{"model": "image classifier", "dataset": "numbers of one to four digits printed on busy colour backdrops", "train_examples": 147500, "image_size": 48, "crop_scale_min": 1, "horizontal_flip": false, "translate": 0.06, "targets": ["ink"], "num_classes": 12, "arch": "resnet", "norm": "groupnorm", "activation": "silu", "weight_standardization": true, "depths": [2, 4, 4], "kernel_size": 3, "stem": "single", "avg_pool_shortcut": false, "widths": [80, 128, 240], "mixing": "mixup", "label_smoothing": 0.05, "loss": "cross_entropy", "init": "trunc_normal_002", "residual_init": "scaled_by_depth", "optimizer": "adamw", "lr": 0.0038, "beta1": 0.9, "beta2": 0.999, "eps": 1e-06, "ema_decay": 0.99, "steps": 33200, "batch_size": 512, "epochs": 115.2, "lr_schedule": "cosine", "final_lr_fraction": 0.05, "warmup_steps": 990, "weight_decay": 0.04}
Rows from block 7, named by matrix and row number. Rows with one number belong to one channel. Each number is 500 + 40 x the weight over its row's rms, rounded and kept within 0 to 999. All counts start at 0. Numbers have three digits each.
# convs0: first 3x3 conv (model.blocks.7.convs.0.weight, 240x240x3x3, standardized in use), inputs 168-179, a 3x3 kernel for each
# convs1: second 3x3 conv (model.blocks.7.convs.1.weight, 240x240x3x3, standardized in use, transposed), outputs 168-179, a 3x3 kernel for each
convs0.18:476492492459482474462484481483469454480468455473456452494486458493485444493485453442438465453455477505520527491482486476470480488491507467446457461443464465467503497511512491512518495520531526512493506491482510495501461491502461494502469495507551480488551466468554499516504470457495448442503468476487450463482442450488458473
convs1.18:433464476431469480438473483469477433473480434483479440529543548530539545532540540387399395372386379379388389506473451497463442493461443546553554561561556571562550435436433427429431429433435520524500522523502530525505607570526618572523590552511456497528448522585475529586536530518513495489515500492470446439457442444459443457
convs0.19:520530544516539559509547563487482473487490489505507505545533523547520507539516495459453459440441457439442463493501506479491502473490499539552508514544503505531509523545548528545548512528534496491484485468469492474467454505512460514526478520532487494524513511518502513526489503480481505474490509479496507495494499483501508496
convs1.19:528512456534518456528520467570537516569530504535502482554547512538529492534523487422456494433472509463498530460505549453501554452500548549547518544538506541532495468505532464513540473514538567559557569553552559538532532568565547577575527562550502541558506555566485539545480505493471505498481499510481513532480520537476515534
convs0.20:513503519500490501508498499492481468486467444485465441550538521539516501522504490457471483458478485459475484503501489502498486496491480480486468455463455458474475535536545536545558535546559524510495512496477517505486468487498460480485473490490466448459499471479518494508463473480453461468470478489475469476474461467478472480
convs1.20:552543493556555517552562531471491498463488496448470475515518511520526513529532519536553555546567560555575572478496529473485519482488516493495489516511497526518492504507511484489501489496512512500501514500507517507509502536549527551558526543540519477481488464487499488495477502497505521506502531508509523541511526540517529542
convs0.21:504494497477483492476492501469473461486480468501490477526519519525518515532525525493482456489476453491475452503500480520526508498505495477493489483500489502518498495478487478466471481467467525527523542544542533533523467458457461459472480490501468477494436448462425432449454474500453479500473498507481518530470512522470514520
convs1.21:534539509548551524535540517455472464445459467424441450494496480495497481498492478479502519475491511487489501448458480446453474449457473489493497486494506480493509527532544525527537514515525534523511539528524520512516429447469430454471437454466570538522568529514544530517465496511485498528495513538475489502480495507486495506
convs0.22:532531531506515519506513508536544559531537549533539540498497508478485505478492514543528510531514502550524506503503490495503490508517506492500477475483454477472451487505496486514503506529516483506512481507524473501530530539521506514502495505503547513486514478455503485473515503493487482483473477487546527514532505485530510490
convs1.22:521528521529539530530543534555607613555601614549585587550533520536523509529517503482487496466474482480489499471472485468468484473474488526507489519495473515494473450453465454460473471476489491507508492511510483507507480482488468470479465464481462466466459465463460461464478520542503533536502517502471490508474487511488500519
convs0.23:494514512489514515486510506500490500500488489505492487579545529581543526561533523460471456458476470434457458445457450439450446447458457462459434468468431491492459472491502475504517472496508532513532534513534560542567450458460472482484497505502485481522503492518532531547468472476482484484498510506456472485462476479469490474
convs1.23:529509460529517471525517478500508522510508516494496503512513498508511500511514502454481505464498514477512527463506557464503553468500543503502488506505485505508486512537554510533549512533548557534551548518538564533559504546570524564585506540558497507522481489508507512506481483472496498476508512496466502531468505525467501524
convs0.24:459469471456465462465474468501519502489519497490512487443471492419459480460488500530511481538517491538525508492504492510524499505515498566578633541549597534546594462469464472475467470475470489474438499493461481478454554588587532553557526533542466409430483433443494444452588595642568559628566554603530499537521493530535508535
convs1.24:423421450427432463419421446430467472442483491416446434535510515537515517525506521435444478439432463436429458507504481509493474510486471509483498488462494488476519468478483464477476474477475443442439446436431449439437508482446502469439511482456578598591549574579543551550625605593551509496588534490433435402443418398449439386
convs0.25:505523487475493464427433420458472462453457448462474458467451448470448438478462443553468475547458494569488533479487484478492486473483477454447457443432456463448471532504493504466458491455449430433445463470480463470477480498471474494469499509494506551548448482497444463472436434486421425484432433488500522561490515580500534593
convs1.25:517528550526541563503506530538564527510508472478467456469435406474442424472442441547517565510477528496475524504493479511495477516508491472425409453431431444428433565575576566573571568571569440453429469492461431453455451464464443447442470456447510514495537541517600594554524516479493499451491492451544561530527521505510491484
convs0.26:543522540517502537508503534517528556494511542498514535451439443452443444469462462535504482527494476537502487487492497496495494510508502559563549552558542553555537486493491479493494496509508473476483467479493486501511551552551537539541539541543466450439466460453477478472567565559571575570554562558489480487490488498503508515
convs1.26:490498532492506537498508529452487488446481481447473470514490478514496482512494487493496502479478484480481490506490483499483474499489478491459449477444440470453450484486487483474475491481482415443465433452474434456472443438443427423432439428439512511484486482468529506494487499505498482480497483467479484481471474474472468467
convs0.27:495495499517538541536575576524522496516518493514509490521491496533497493554531517500476453522482449495466460486495485485504499482497503473517517463503488475502479463460464463463468482493493464472490478487504506518513454473483428448461437454466443448476462470503513529576462485487449468458459467462481514512470500496490511500
convs1.27:519514485550541498541526489474476460512543542516544532516514490515504470507491455452463488467485502489501513446466495454483512460477505513525516509518513502511511491500517505525542507526546525522529541531522559552534438471482475524539522564570589582566561551549484503519451478509466503525502521552441465487472516537513566561
convs0.28:523521514520512499490482472589588572598597577590585560556560542552553536554551525492495502496502520488507522550552575549545570550541556493491480495496485505499490470486490463488492459482490469466452469469458489483471489503500482491479486489473524512524513495506514493502526536529543553544549559547503489490501486487509491494
convs1.28:505507502502506499489494487482504520486504522486502512469467463477477470477481474487503510483494497493498494495492486503501490506505492478473471490482474491486481519511486519511484501494468523516525518510520509504513438456452447470461441463453526495477520493484557521497502515505518527512514523510484480464494487469495485469
convs0.29:490522495464490472447464445519545517503534514493518505456461470441444453453460471554504535553497543571524572503526522508533525506524519483486507489482510515494513453448445452444436457448441481509520495523533493515528515543532525542534528540535510496494494477463517497479486480519465453502481467509502494521491480511503499523
convs1.29:504516541496514541470478501524541498517527482491487448476469470466467473455457469545512516529498505510483496495475447502479444513494467520502489496489486488498496499500500505502502515514517451446429449448433442444435463471448468472448462464444532519484494499471570549509551561541532525509545532497518515483519509472512500463